config.yaml
model: "image VQ-VAE"
dataset: "flat shapes of many kinds, plain or patterned, on busy backdrops"
train_examples: 48750
image_size: 48
crop_scale_min: 1
horizontal_flip: false
translate: 0.12
bottleneck: "vq"
downsampling_factor: 8
encoder_arch: "efficientnet"
encoder_norm: "batchnorm"
encoder_activation: "hardswish"
encoder_channel_attention: "se"
encoder_depths: [2, 2, 6, 2]
encoder_kernel_size: 5
encoder_stem: "deep"
encoder_expansion: 3
encoder_widths: [24, 32, 48, 80]
loss: "mse"
latent_channels: 8
decoder_norm: "groupnorm"
decoder_activation: "silu"
decoder_weight_standardization: false
decoder_widths: [64, 128, 192, 256]
decoder_blocks_per_level: 2
decoder_block: "plain"
decoder_attention: true
decoder_upsampling: "nearest_conv"
codebook_size: 256
init: "trunc_normal_002"
residual_init: "none"
optimizer: "muon"
muon_scale: "match_rms_adamw"
learning_rate: 0.0061
momentum: 0.9
nesterov: true
orthogonalizer: "newton_schulz_5"
adamw_lr_other_params: 0.0024
max_steps: 5300
batch_size: 128
epochs: 13.9
lr_schedule: "cosine_restarts"
final_lr_fraction: 0.1
warmup_steps: 260
weight_decay: 0.2
adamw_weight_decay_other_params: 0
Rows from block 10 of the encoder, named by matrix and row number. Rows with one number belong to one channel. Each number is 128 + 24 x the weight over the matrix's rms, rounded and kept within 0 to 255. All counts start at 0. Numbers have three digits each.
# convs0: expand pointwise conv (encoder.blocks.10.convs.0.weight, 144x48x1x1), inputs 0-47
# convs1: depthwise 5x5 conv (encoder.blocks.10.convs.1.weight, 144x1x5x5, trained with AdamW), a 5x5 kernel
# convs2: project pointwise conv (encoder.blocks.10.convs.2.weight, 80x144x1x1, transposed), outputs 0-79
convs0.16:104147147111147123142124159076123121168141148153145107110112148142175121123117092108096156150114140114128132117121103149127149111087126131164167
convs1.16:133124124129124130121126134120123128136255124126123125128131129125124129127
convs2.16:154137104124125139158145138129147123097140115130108134135119122116155116108132143102129114106109119147103124125105139139131143125130109134133134087130151124126129142146142135115148098123113120159107127135141144100108113150111138146123137131
convs0.17:153118119149120086110138192140158108126169141139145171129126116113150128147103147137150124145128124141100158107135102074123113171137165141138115
convs1.17:123138137138127134146123148135127110064112135142142123149138124134134135127
convs2.17:116110130086088137079104138155102190134166153111147134128141047088125148091104152128155161090139112070128143076107145143215131159137102153129155121176098119175077133132133110116134107130140085128107119119160138096135142142127062120149138136
convs0.18:113109117099080111148124108108129196138116126098115119145177114147152133109134113136142179137135161126099124136117087162146135127145114158129109
convs1.18:128130128126127128126126123131125124255121127127125114119129128126127127128
convs2.18:091129070078107136153130167093088142170174146120207147123129118131147144148087169179159126115149100138078158120115124155115092082143166128133126122106138147146096167138112118153110100144134079117128144142114117103111130100132149099127157057
convs0.19:101095107144084121146148165071094116141064105083090120083102106124037127190179127125152144122078129167147124164154143205087130167136113111150089
convs1.19:130130130128132131132127128136133128255136133128125110125128127126124129127
convs2.19:158161122076154137118154127126159142063137060143119195119146150089082179116122108144147200120118132127137147115130121128132160157085119131159120174141130108122133087122119076126164142113119142079083137153101144071139141140186160110130153125
convs0.20:137121096114147133108127102114142104140138115147140142104130141120126131110127136149149146118149083181139115104081178153111122159097167121153168
convs1.20:129127124127125128125126133127126126255125128138119106126125126135129134125
convs2.20:133142158132163127175127153114111114105142126147110121103141109127107138112117114103110119148121136138121125115143133129100085125098122118146109141127106124119115140138160150132126100135084121154122097114121143109168112166110106127143126140
convs0.21:116084134112118136191105107096168139137114105112128146134149124135114172151180118096115111121133124103170131151137140149078126055142112110149144
convs1.21:122139110136126135119045131125132092125117129126119016123123129147106115139
convs2.21:161131132091118174166130116151150140146139141119124110138140157109147139142121152133148134141127119118087120162107110148085120121139097103142165133120123132137143108148115120136140097117128165091154178095159116102103123124132102137145128098
convs0.22:113113114132102099121123119142131101117116129120156138130120109133108124144112112107127115116129121141137100128133143168130116143130142153133115
convs1.22:086123083126112098144050142128106147063119119088117102127139113103108113123
convs2.22:162128160122126137119120107144128132127132137128137111114138151176114112098125139128137114127141115144114130131103110122145125137117113141121155144106109129144109142143135117119147119114135132128136149129161158141146146144130125119123112114
convs0.23:114137127123132130138135134090157143144127098143158165144138119153126142124153159110143126166138135125137151122128108127172093191106140141131122
convs1.23:129124123120132126129146130119129116203126123126126122128123126122128124125
convs2.23:092122102162106134119120110136134144114142094159140116160147110130119099131124120114129178127124112136126157100127102121143152154104164114137130106120129128113172155138100129101130100120104151149141091153168126119126117089133169123139128160
convs0.24:124144130116153159160105186159115103145082162133081143119096115125141173123145162084172107081139182106118149055091115183127150093162145174127151
convs1.24:115117122132127127117116133123146126088205150119095131129124118115121132134
convs2.24:132155139128110157129123164121138137105108102134140150122104119117088151109090112145143118094123114128132131110153148128130143129120095155129148152126152141132135086098166125123120152133116116117114127118138137117143122124152141113138119139
convs0.25:115134144141139115152125109113117098095099114105127161131145143084148106131144138104136124151132145145112130111116125101158109148136141103136127
convs1.25:129129133130128129132131131128127134004132131127130133129128131128130128129
convs2.25:107145209092155117111141130132176168110172144115114125153124136126128108137115135112108166119085105057139161187127150169134137119137161178129137134140112160128141131135105155168173078104115031117137156188173112090074097172130071090006126115
convs0.26:164107133104159110161132166102098127139100124130117129108112126140113094141134111160104164151123117138138138132148131109182138121156158132110127
convs1.26:126146141160127164138134163151129104096120123150139111148143136148132154129
convs2.26:144096130082129127132130102124126144130126122099142125137151095078136151087131109116132147085120079123120087159085126158139178147114106119127129143109116124115092128133083121133142163131119140117110136130138147133108134156084130130136141127
convs0.27:132119133115091125138150119096128161152105133103108138114143108194164151148116100116133131150163131126124140120112101085150098105126125152111127
convs1.27:131128131131131129124121126132128125000129133131134130129130129129135128131
convs2.27:126102105175127144095157139138120110175180133102072096068190121129049129194139151041106117159101106089173050161131083139123104106176128097195067130140097120186076126162144127150158138142139042118092103129163096186108086110143126194062150056
convs0.28:113141171154110138150164162147136091136140122131164085122105141107127137183116109151123130151124127153147115114133169123097123132141126093148100
convs1.28:127128127126128130130122130128125125206117129129127123126128127130127129127
convs2.28:119138117120172148158119080157100131126128060119173108088136191130160149109098141110164134074135152120130136122112103127134124140136150085141174109171137092100123054131080056142097126175086112146116142092101116125137066164154135154112123109
convs0.29:084142114124139145106101160106127106120145122139129134116118136132151139155139105141111138155102145134072086111139118126140122113131109127163167
convs1.29:133131127129129134128126132127140117115000135135118133114126129131120127123
convs2.29:127109107123123111133126112141144147160123121115126084168156109096116112126146105158141127110124146110108123124143161115149118154128119146101152119163114104151133110121125130120124114134120117155121130129120143106138090133128121119130160112
convs0.30:121118149173111116176129164136105126106124106106114126151128082145112149143189095100096140126143113148120118126101156135135143114086200140117148
convs1.30:132107083102118143124146134133132115180127113134136138135116147148132143139
convs2.30:075138119076133095142123139139132140146150135111114164131128149110150104131144141134131135156153100111151094130121138144131130139114170118146131094139112144111093150101117156114144123128139160123162134113154156129100090156097114089142119121
convs0.31:061112133118150154148116150137132101141138138151170137131114119092093100103160106094150152122144126173106098130121113110109139140133105148149117
convs1.31:130120133115121126131163136118133148177168132124134140128126125128128116122
convs2.31:146127140087113136150103140114152103150115096099081117094124151092149111122147151117127161112066122143122120110160147118112146143068151112138092092103200204099104158103111120144082078133141177123109100116139143100141117106083122174116143133
convs0.32:111170160130125113118108107116129108131139130146150124107125136134108115111116136155158126155094145137142121133116149165113134141158120118134143
convs1.32:115126130097100132122137113125140128184105137135127168123115136111120088125
convs2.32:151124154112117126120141140142140130109119101122117145129133125136148162159148121102141131107125101099135104112127136139165109131099148120104141132129141145131114131133122116139106120118122166112125116135121133138107139129148125173115144134
convs0.33:125164100092112107126130157062151096168106133135154137152155154136147103133135078134115135148107167134132137148093115115120130127085106161136172
convs1.33:128126127131129128125133136118133129103255127127133145136126123122119132129
convs2.33:143157129117095134113110127118134132073130145157137117121119138145138124116136147143088119095144129111149154122131132129119112131105124120122140134149102124127160131149141133114133139141109143129155110140139138135110115138123139127112124129
convs0.34:138137124116144142108099129117148108110169123085143151140125126120139120172097155131143129155130174154142178122170085137143165131116101147144104
convs1.34:124127119124118131132118122124139131049111130133139138128135137137141138131
convs2.34:101130166088090132121113152126120150130134107109123145151081106107115125132133112120158123105150130100084108130098145127195134142140141164123132137123124108154124126121165120114115123124112104097127101105123147138114128117116118090139150147
convs0.35:125130131142124131105120154164144112130140159131140126121123091130114114156109143127158106117147132140106130129127102132146125135108116137138121
convs1.35:106118136119114128144089121109171111099152123137125052114126114156160134119
convs2.35:152148149127119135138130117106125122121122133136135143142111133144146123118149112092133135083128128108150138113132137130162129119137103132138158107118128125110115114121140143140129111136143137142149143131140116145162156130116128141125120140
convs0.36:159144118142111183176093150162129122087147145159135145161110131142119131085137147158098085113113107172121146112142151124113164147125153125176113
convs1.36:128128123127128125126122129128126124251127126125129111129129129134120128129
convs2.36:126158101089087121111135118170128089093126120161106168117125142137161133080077135130144098107139137128120135146089165127121111173108070096118140079109171110127181145186139163116158179141153095132129114116155155137084130083134184136099136116
convs0.37:142138116116153099045089115131106122142090073167129133095153160113181121126105162168130118147138104106131126124109130132065117162157108126125127
convs1.37:131126128127132126125103125127126115000111127127124105121125125127124126125
convs2.37:110120093150142163116138131156156067143064148147124088112139111114118085079179136087123143201141116136115143096143108144088170135141152161131110112107114080141194097103142115125103187160080106143155085123145118103097100130109097170110158118
convs0.38:120161098128124150133116122088146110172107105120123114135118110110132123112134110142109114124107152103120116146107100106098114116108117155175181
convs1.38:132122133126134131123126135125131131145000124131128126104134134131121131132
convs2.38:103148106128129142108139109115144117150141125121128130124166143122158150154106118142152117120143108118134108108144184123150132160106129136130097139112145120125159116114135110172150140127140135142140120141129101144127138134147126097109101128
convs0.39:149086132119164132172084142078173109157143141119120103142187163100159140166106165120134164085111078098119140133135138152142138105187092118182084
convs1.39:131122140126123126117139122125127128080127131130136199132131131122157121127
convs2.39:126110149127119094114139123128110129122140147124157126101152106156135112157101114142103152115121145120121121117112126129170130127126142126117155146137122127114118122137142141114123136121119128132129133128107150144124162114115107126138133147
convs0.40:100097134142122124109107120097107118112135116096083157121154109150181151108100137089121131124163139123126166143128164081132153151113115159116132
convs1.40:126124124123126122129124126125129119255149124131125132120128125127127126126
convs2.40:173116121136120092146165194090132133084102117079115096161136152115146134095122080109133159082133135121117154163094132176118132067102117117109117167133101115075162154106115127138138137120091147122154087153138100129159132126124122158111132097
convs0.41:128136133104121120154128117123104135086092120106093140133145142150157150116123107099100141146129123135146178138151106110155095142139153134143125
convs1.41:129130130130130130129133128130127130033129130127131134130129127125126127127
convs2.41:075061119080136140064100173089093159151098110109094143140122112172097213156159099071120141062081146124074090164133160089133115073127157124117089089094087119104102095157168112095065111153083106132159104105143124105158100099105144093115073121
convs0.42:139169093109123143128143128125124155132105168178111142117112097121145118148167109098133164177120164110113107104112121138123137112127125146147147
convs1.42:113124113142136125105130153145098104091161145133132136148139142127122135137
convs2.42:135135151112115120140117136115152133159133104153134129126134154106134126136139139108123126115137106132107130149119110116120125133120124079141128119140118160129106132123116143133125144101117141105153124118143115119120104144100132117134121133
convs0.43:167215161105124089190168120070110177109130210089131086151154114147079107102119101181151099136113104123066113111114103168128188108121140130103148
convs1.43:129127122115120124109119129110137120000132115127121127125105124119126120120
convs2.43:121102148161113110116123097168104196107167143106107151128158164163142144130119172134163133121129127115137122190122185114153119169069141131138155142094140103135088129143125199145150102067138133172132132127099131121212128124150144093134129128
convs0.44:155106165055128083139136155134132122137076147129119113125117150113148115083137130083131101104130113141163138065128114138097141139122164127113108
convs1.44:126122114124139115144149140131114144146232121119131130125126115123128125134
convs2.44:129137122106097123147117111129098122123139148118123127120122136097119105133123081123121172098116109111120104129134139122134132127123117137140120159114134102141140114126134137131132145136130109121113110135146151133120140154139133146108145120
convs0.45:105139129116088155137094115117109116097100131084132125143156135136131148109108161093092140177106151150104167133132089123153092146125119133153100
convs1.45:129128126128129129128122132128128128227126124128123117124129127129127127128
convs2.45:130096105116116152165147158147137140105090104146139148146143192132154110173116135152139152127153163141129147127145112144153144120094160128077098118150115087092154146076144105096116158116122120156084129158173118153087184139170155140121127105
convs0.46:116110134141147133101167129143128156138126110173119089111117111129138100140146166103109133133105116116152150135124140105197134134094162121127139
convs1.46:115119117104107126073106127125096083129116125120087076096111098119118114117
convs2.46:158109137143118181104117151107137108127114140125138162105105123156138138174131107154118151131113165151148156102144052125139126096127107126133110110146131137148131130112165152123132102136142114143124134128115133139129137123130133174108149140
convs0.47:127145105131136124141112123149169106121096135113142162066096094108142153094140125143110124141138126121150137139136124146101143135143127148106136
convs1.47:131132150126125128144148132117139135106179109126124161105116131125114114128
convs2.47:134126137119122120122126141144146128131134122130128110119118141118140133102114146138140110132104113141111143130138103111148096129139127121120136086134111140150107125142165087136103142122140151126101139166112169149099138158177131117103114146
convs0.48:098125129101113132145131098103113118136132117131138126169141118093089112123125106135137122112130114157151102161102099110096111122135138134132128
convs1.48:145131129133117132136136137093141153122043063120144133121116116118130120114
convs2.48:135138127126130131128145100125150123119113105133147113117121135150142116124148140115152124148115144149100131128137130134119136133108136099131136136128119121139148131127104144133142119094106164139130127144125112129135104101137135135101140113
convs0.49:122128110122137118124125113163096159089119164121149140170125146147134116085155128114101105155124129118128156116144124121110153110146119166151117
convs1.49:132131128124127130128133125126127115224126126134125116127127124133128128127
convs2.49:154166129110098094114156131096151141107153121088113142126142109135108108117085126102167179119148129152093098121112116139184106149146132133118094122132122104093183094132131153103116140128106120126124110119126102131135158120123157144098124148
convs0.50:121117133100169140101105134123136129147113091124104152120131124172121159133152147131105158127144112096140137149147104132120131136134112148097139
convs1.50:127128125124128127130137130125128132229120128128128124125128130127128128126
convs2.50:098124153158154140089099140115116119111122202129148130141094140074146106113119120137118179113177077093168084099118149169149162113079117118143164154084140131142144099118143131109098121117100153112120106101146157125108116126091150119140117129
convs0.51:124130094103117149117107094130159161121143145173144109145116141179127176112135162134145119097127106130146114130144129134112155143120111187130153
convs1.51:129129126131128128128121127127128128255122128127127122125126128129126129128
convs2.51:134113150150199209184123145077147110084155140099114126115106145172164104159070152110129111114094104178171112143115123110126148147137122083151096154109087098135074138130150157147089123114143108134119129140139137123058116091145114098132108152
convs0.52:126143106083175174115127139137122112145092091144103168116131042100152138135131141121133147103106120139162118153129111080126069149135094133115144
convs1.52:123117110109120117117128064113135155179118114132141138120127136128135124126
convs2.52:126111134118120128109130136134133124128124143103121170157120129125123103131130146134141141132147105104128092185113169136165181161097090132149127143110130103133112130133106149138123139139134120167145135140139149143171135131147106169113146133
convs0.53:144121140089127085144126122159087132103130117172156096135144111126103130138098165147131144132102180151142142126145110142134145118144138110130131
convs1.53:137132143127128133154047128119124136166089136131133117125113133120116130126
convs2.53:121144129121177081114139135135127145114141144172142154123124114131156131160155100147146135135129105124139130105114140109075115129107143121079155103159073154136133131142105136110141115100119139116082135124172117114144140110141140155140118136
convs0.54:121164165154157100168155115135100103136103123097162176105139146070152037120147094085166141132108129107120159135130113109165111118145136094129140
convs1.54:129127129128128128129129129129128130000131127128129131128127128128129128127
convs2.54:095184136116192097152149153114195138086081116080122090175157162185124128149150142165108162094130105104139141143179052137146109208222060145097150105157232154098226080109096126116019100166170117159080138117146126110163121157090066033069187089
convs0.55:131129092153147131165157111116109171097127128132161127142152125103074168151143161159176187160132103147113136119148131044163126133162123119108184
convs1.55:128123132138128133129139140128118113104255129130126145136131127122124131126
convs2.55:138163104142138139139118097113133136147138125155118108126090123103128118123123142128143125126117077124126137167121130138164191118110162111129137107106122099139115161133137116103123125147165123128141154117100143133129121138129131171161101114
convs0.56:105099143177112116120113174107166140171121142142188142117132125121128107120082142159125111094091133145136124120094117107107124137209156143122129
convs1.56:137133127140128143135111128142135128050099130151133119130136127147136147135
convs2.56:094128116066115107123111120120118194157121132112141141145122137120135110118141178125156148174155079128192105179132128130185151158127111133160142134125075127084111111118101168143164105114146121093186144163106107098122131171115130112126112115
convs0.57:129094167105146097123089156126101144132119130135129099093115090141151139128124160098186143143098107163132142171107153121126104120145127129142139
convs1.57:133125132132126128136134145126139132056084141126134110133128132123124126122
convs2.57:122143133114135084110124137111164114141127126099136116107105130082137111097137167090145136114154126125098091119150129132158110135078118139114156162072110116124113114131140113111128156144129125118123144128095168115118133102138109131132134169
convs0.58:106125158118137120120129120155113085121140100085121090174186131146094140129110124118119117092126117120142104128136160135141131129128128123155147
convs1.58:128148116127126110098143079118092170133083115129129091082128129144129150117
convs2.58:134130114096115139153137125137115109138109106121150138101148154161104118127101151127129116152128108116117123114132091144126132128157108109139132154104120124140118132131117129130126147141129135119137145136144167095122126162139133106099119104
convs0.59:122120149154117093157162122121160104154128118101116121113116114117142069134102127135166137148146138124148117128110138120146083110140124111142152
convs1.59:129127129129131129128136133128132126000136130129128130128130128130132130129
convs2.59:154133127137177070165037137151164134063139116099202134140148048100108078178138161132186166048099123096155128152106126109120129131094240108176125113047183146115151081161162103113120163098159060174088146125183110063162210103067104078121169117
convs0.60:126153150099154130107101137099094182150110114133116124135104134125136110160128124139110134139104080095137151140147120120093176126113146147107126
convs1.60:126131129131131126135120125130131123002109126130130104121129128129130130127
convs2.60:123163120085100169146147120117135105141100137143099107161127109159083089186112055144159135138165140080125106157120092127108095142084181168132119100135118127132113127145136145176089129117158092180094141112127082103081140143088142102088153089
convs0.61:129177100123145149102131147128183127104107123122088157150118146134166104164139147127136133095164135118131104128136113150134103124128139147161140
convs1.61:142131131119117135156145109110147144132100102136125129103101140114127108117
convs2.61:120114152130105128138119141129096128095117137112130136132115120140100102161107118137121124115129128122110139131130124132160113142098141155144132147118121121142141121138138105126129114105094121119118149125130146131124134139137115132141134167
convs0.62:163111110131172149118111136144126156126168129167144103120106131107100129152127097153121148081160096124143117129139160137104151103113127126094160
convs1.62:130128127124128131130122132127132128255123126130126115127128129129129129130
convs2.62:105156145130172075126173101131100113136123111189114042157142153138144122158169111115119134132138114132162100154162138167171106104126092142130156134089129119128099148109141166072124175126083059113104114136137126115158109134151101160156153109
convs0.63:127138104123147112136148148181145139149150096122122097116114137126146130125134085122146130140154123128110127086144162113140133095142125145103166
convs1.63:129129130125129130127128127130127132032128131129130137129130128132130131130
convs2.63:158109137124123087119151121202152116068113141195109137140138110084126133160057149144164111159139154121115152148154124165096167098137106172183126125122145115143133130131096138165081114136152187098122071142139120142146154155094137120109095071
convs0.64:113112179173128096094109168124109163114152103140162150153136124170180143154134104140165111171114108145092110138148131141125115123108072091186156
convs1.64:126123125126124125128136124124108119118231131129121123119122121125130135134
convs2.64:116122118135116121113113127116137133097141113119130112134123134115114112133143115142126155151129137124117122150150174121137158115121106130114138131101102099107129124145136124114114105138114138130150118123127107138092151119130155134132171122
convs0.65:100169146142110160123133141131118107076130168133146099142107135133121159132104141114102100137128110144141162137144150090121105099132106120157115
convs1.65:128130126128128128128125127126127123229125126129124118129129126129126126127
convs2.65:169138125162150110130095104126152133104141115111137142112191134122116119092153151127121163103093107120146115127159159178123137121122137125076162101170135123129105158180116107152128117170134070087165126079125080167135127157155151125166097107
convs0.66:097165164142105105148176113112140122135135116078103092129122120104154110125109124121125126157146155128121129100098164100121076115141093128144118
convs1.66:129127126128128126125130124129125125255120124128128120128127129128124128127
convs2.66:047143108177192145105177110119093118134085069157122129186119165138108128109111153132131111136141121149117149157060090174106084039065087130088116166111103129181157136116144128144058116098224053153136092076112122149089094139140145159151081217
convs0.67:139112095129099129116132119145168135114103171104131087147189105096131132149153141116148114173169140109200114114110129125123119128137115114140139
convs1.67:132129130129127130125118115124144059111045137129121106119134132130133127130
convs2.67:171144146132122138118114135112121141170149143163154120179099107139097103077114133149124094117131153141135128169124114117130144141112112134108118149097134117083095110133143097130123131130128146132133138130149121108109148119138122101151145101
convs0.68:146098153122118133157132128171112132148120164122148139152144132105110152119139164128118142100154095150118146137089121129124119159182133143090120
convs1.68:128127125136135130122131114130116115095197126121113108127128123123127130132
convs2.68:123135116089105118123125140119120124113126122121101134121130106096140146121125112124118135100144127142155112126126132150149127115147116134136163139117147137124143108125097122157144135118127131146132098125102112120122134151164104141134117114
convs0.69:137100165110097063099164167134145089111148114188155166170142121113090135152124192098126158085082152138102091104097124106139130119149108155191164
convs1.69:128130115121125122125178142118131145180125119126126136130113118117114121121
convs2.69:089107124152083155131141128118111090125131095102104115141146142136142122145136149150098101085136110091119130120118153151121114126105104131146114117098120120139105102145119122173123153132134145154140144159141145130137112146139143112135141107
convs0.70:080153137106136144107105138132130114110121134180151130124097157078113141119175121121112107136109106113142163169154111084113138128157124147132137
convs1.70:126129132129128124132128132128131130255128126130130127123129129130129128130
convs2.70:145138153157126138125129117147116144090110132125113076113145118122121108153104099136143148075180102121180117136105113163117109098087123127147086095123112181098155106095183162131112175149145114137106095112155119132141147088118171148090132118
convs0.71:144060187118178154131140116136079083092122141099155110148078080164133077124111120176143079126136123121105086139079124158156129194178122189153158
convs1.71:131123110124126121111107118126122155147124123124145210136123136133148125136
convs2.71:118140111146117156137138127133130137081133122119123147115123131102112161095137119135114149129130127119101117144155139155104160137114136108159134144101140113102136119110147119114137160113136108122146137130131134104166097132108150143136155119
convs0.72:114109124105132126129067120115152139137163149119117143140171109152128103115114125138127143127131137116140146129122122115160103137140123119095140
convs1.72:129131130133127128124134126128132135044136130130130136128128129128130131126
convs2.72:145221112111138143108090157171121130166140154103145119135112151132137138141151119121163121112137123155135133144138114083169167084125139138109125125145133144141156135193120192112172092163152123035104127125110109155170123106181099075123101147
convs0.73:129123115141097112106128149073145120089107070122197103127211131119116115131154097155105140128179098134146104167172130101143165095103090096140129
convs1.73:129124127135133128100112129121122110098208122127105148138120120110133148141
convs2.73:116119126115179096129116117137105168173148142114125126128148122149132124108119129135143126106131099147128117097110097134121129118139152125142110118160126107129131133150100130122130130122113141121116102144113147147095186136104116145118141138
convs0.74:148130170153130137148171154097112087142134133146185153135103154117085138138113149133128120157150120136130137116152144133105132123121131141147133
convs1.74:126128129130127130133131135129128114013135131127127127133131127130130130128
convs2.74:140097122165143128146167087095124200114153174107068143150168097111117103112131147139130147139084121097142101116110169141175080122125104115144112071092092121107131117086100141176133194112121143161149105225105135162151111154082101106134132130
convs0.75:168162131129129114161118152151161136111090125092100149148115136103152204148115106068153125122108131138174142127163106110142154132132115142116140
convs1.75:130135120127133130110110109127118107185116114129114112116124126128111128130
convs2.75:067134099056157144117127117128087158150118119153115130104158158080138094115183167158113117140133118109132143180147126105074134145134130134134095098135134110132115116162119131126148133133115152146138124145137121172122133113068115106152130115
convs0.76:116172082116131107102094129153133108111098152177126087126156137106155140157153118160153089176088099128136146135102132098162112150121144150117116
convs1.76:128124129111136115130064069126120102109049136118132122109120125126125116124
convs2.76:104134140172176151106117120096128130148139099152168167160125150163131114140137126122108141165120072165106117151136089157138146148149133143111132106141154082172115129135139115134146135095104134135132112108093098089122125148091133148120116086
convs0.77:126149135156144108153142107134106171118110127108123163153130125117129103148146124132061081143136145155118168108092119150169115102135097098121115
convs1.77:127127124127129126127124126128127124248125126129127121128129128126125130128
convs2.77:041114123119115157115162154152168159104148190123083138100113169108110133092103129091181065137074160083128141134111097143183111161051145123113144159100115120070134165176125161115100129139078136122063130134096151119127196182167124122200144083
convs0.78:111090086107152136140100104113136156113140128142122157110172113128105148097152145113138147135094125175102100114120110140132146202099134142153125
convs1.78:131132126130127130126126124130124124255123127128130110128130130127127129128
convs2.78:134158121156142146161147124142164113140135161124230118090153100150084140080127096201109191139120092124130140079119140122129100088084083122146100110105114122120122124133166105128118059150105141113076086156101120099119151112101161128146111135
convs0.79:143114150116111122083129145104117085072115115131202101108180133106152115145151115161135096101157102150077093143092124140123135132102117144075132
convs1.79:117125110118134124135128198137133105124203124119123117138134127112108126138
convs2.79:129097105161126114143117117143095143139145142124122097143134141142134135133136112104135154120110123164152152115106120113139119123121102113128129087156101123104135138129122114111112132122113129129131148132125129178136157111110100145106145130
convs0.80:111109132135163164137127131135147121122163146130118135127107138126114139082131098136133129135117155145143159135077118082153161105139133120093153
convs1.80:130148118129131145115141112129125157234152127137159137119125118128119121126
convs2.80:149115134130119141117113117127169123130119122114148118119150123159138135130117152119123129132133118129145122154129092134129115123125171138130105149146122136146092137111135148158112129110105128138156103143121144106079142132123106110108120151
convs0.81:121134111102129107103116116110126110138109129135145130125132145120139137140109126164134133129132128134148145149117146156141094155143121125142111
convs1.81:114090113110123096120152133085147104066117121132085152080138108116100119126
convs2.81:127131132094137119128140094130110136163110116155138104123157132152133138128163157133127144165133118138128128162131084130113140123123147115126132121124121136124120138123122149128145111127118163102167131127117115109096128148119123124111133101
convs0.82:111135154109157121087128064179099090165127170099145127144077045127127137119120128134121116121091144107148121078102137170147162153160145127129123
convs1.82:139135140131120124110146131109098097100188096138124168138106127131155140136
convs2.82:141164136137111145121133142110124132119118105128131144125099134093095141139123151128113131099131104100115150134146130111142139130122107125167133116122115129149129158092156111094145127130126123101106143120115139137149124119151148134143152114
convs0.83:140122137153098146131146081150125155129120139120147151139123115103110172126141159138128154115138106128126150126145143098131135150180103136118125
convs1.83:132134133117126127133121097113141136142059103130132128097122128131128125128
convs2.83:142157157129131145129144155144132113132142126109121150097115122143130118168117123128151136150102135116126115176124126123137131133107157136154120088134158129122135132118121124126109115142106114117149146135126136127099131107100116116129122126
convs0.84:135125067137124108225087160127147095148118112161093145163138096110139160129167096080140132123167045124114117092164132142134146061165099144146075
convs1.84:122132116125124126103098108131122130140126113126172212136126134140172128139
convs2.84:112107140125178078113118120135124123149109126129127122136137118158140123097108123102101133134136120158142119075130123129150137115138144115125107140153125151111145130169103113098110113111131133138126121135102126138110154135111091134107107127
convs0.85:146153134133150159101139140144155083135124148115124103111106152125123128167142123127101110171153106097159172141145141102100131126130120104134121
convs1.85:132125128131131129126131129133134133000118128132125122122131131130128131126
convs2.85:103107133170172158124179150104102153127203112211151126159108153103129166148099079080125167114189080137139103099144097105151071075167140133119128041092185154175137114172180103127142145068142206139082105168144089168095079153079139170161085092
convs0.86:156119136129148102105093169157146159083101137107124112094144149109112150115141120118140119193148137107093110175167186139166149138134088125124131
convs1.86:143132114139110144111138157126149158131097076131122148145109130121119127112
convs2.86:157138160129129129119106132127142126118128109142119137131100115107140128148125123131152104095112133129131146097122109126133119121132108131129149119149154124140093136124152109108116120125130134127099137113106160138121135139128138150128126136
convs0.87:119129133121092159117142147141109153157179142151144091114130145098070163133107133181134125110121101145142108131153140154095134117126136118173139
convs1.87:126123129127128127128122130130126131243123126127125119129128128129127127128
convs2.87:122173147103143150125134156155092120153092120130127085136159089151135131151113151116104130093138083156137129157158160130142088133129108123132154136138151152127122126135143131078124199148131103125131118158124156089083130167144130137152136095
convs0.88:113132099152115157130128158118154151114112169132148143117161093112115125133113146101131096143151148107199142121082154142158162155146098146121128
convs1.88:128125127129131128124156134125120162136221113128123126128123122129128131125
convs2.88:140138116114146142147117130108134117136129107170098142110149117134167132148153095107130117075153100126156112158109127158136126125109137151106139096123123149154119137137113140145110121135153159118145153131152106131122121148112122166129120130
convs0.89:144096146142155134106150148164113136115090150123123117160143125096102123130092112093133099124100123114090077128139120145159092129106086190137117
convs1.89:142138130122123112131136101114119213115148096137104172103129157133109128127
convs2.89:137121148104130151131134130130133127091138116146115146109118150129111148135133139139117136136124133099131146112135129137118119122121125118162142145125139130125116138131129147148149140129124098137146164143138124121155113133130140149146149143
convs0.90:143137150121142093114113142167094123124111105132137094179135140133109137148082125125144141096113165147108144136113133135135139123120130147147102
convs1.90:139137141108119140108064142111137134136097122140156067156126143116141104124
convs2.90:127119119123141119139118108181117146126140137121131099137132135139106150104111152142174116136136118150156124162114128133113122143147125136098127088113126164111106124152109106111123143111117116142122137152103149154120136152126109140113143116
convs0.91:128147104100104127154127162109126151139140116092153106157094150137185080137110178093156084108133106163146101161126136154133115134120172119140145
convs1.91:143135132123121139140143121124144153144082126127119102103124131126118103111
convs2.91:154142126100131096140132125107127140140135131088119149152128136117133140134126130108128124121123143121139128113121100124141102146120161126143171106109102124121134124156135119133121117114117134147117123133122113104125116144121107130140143121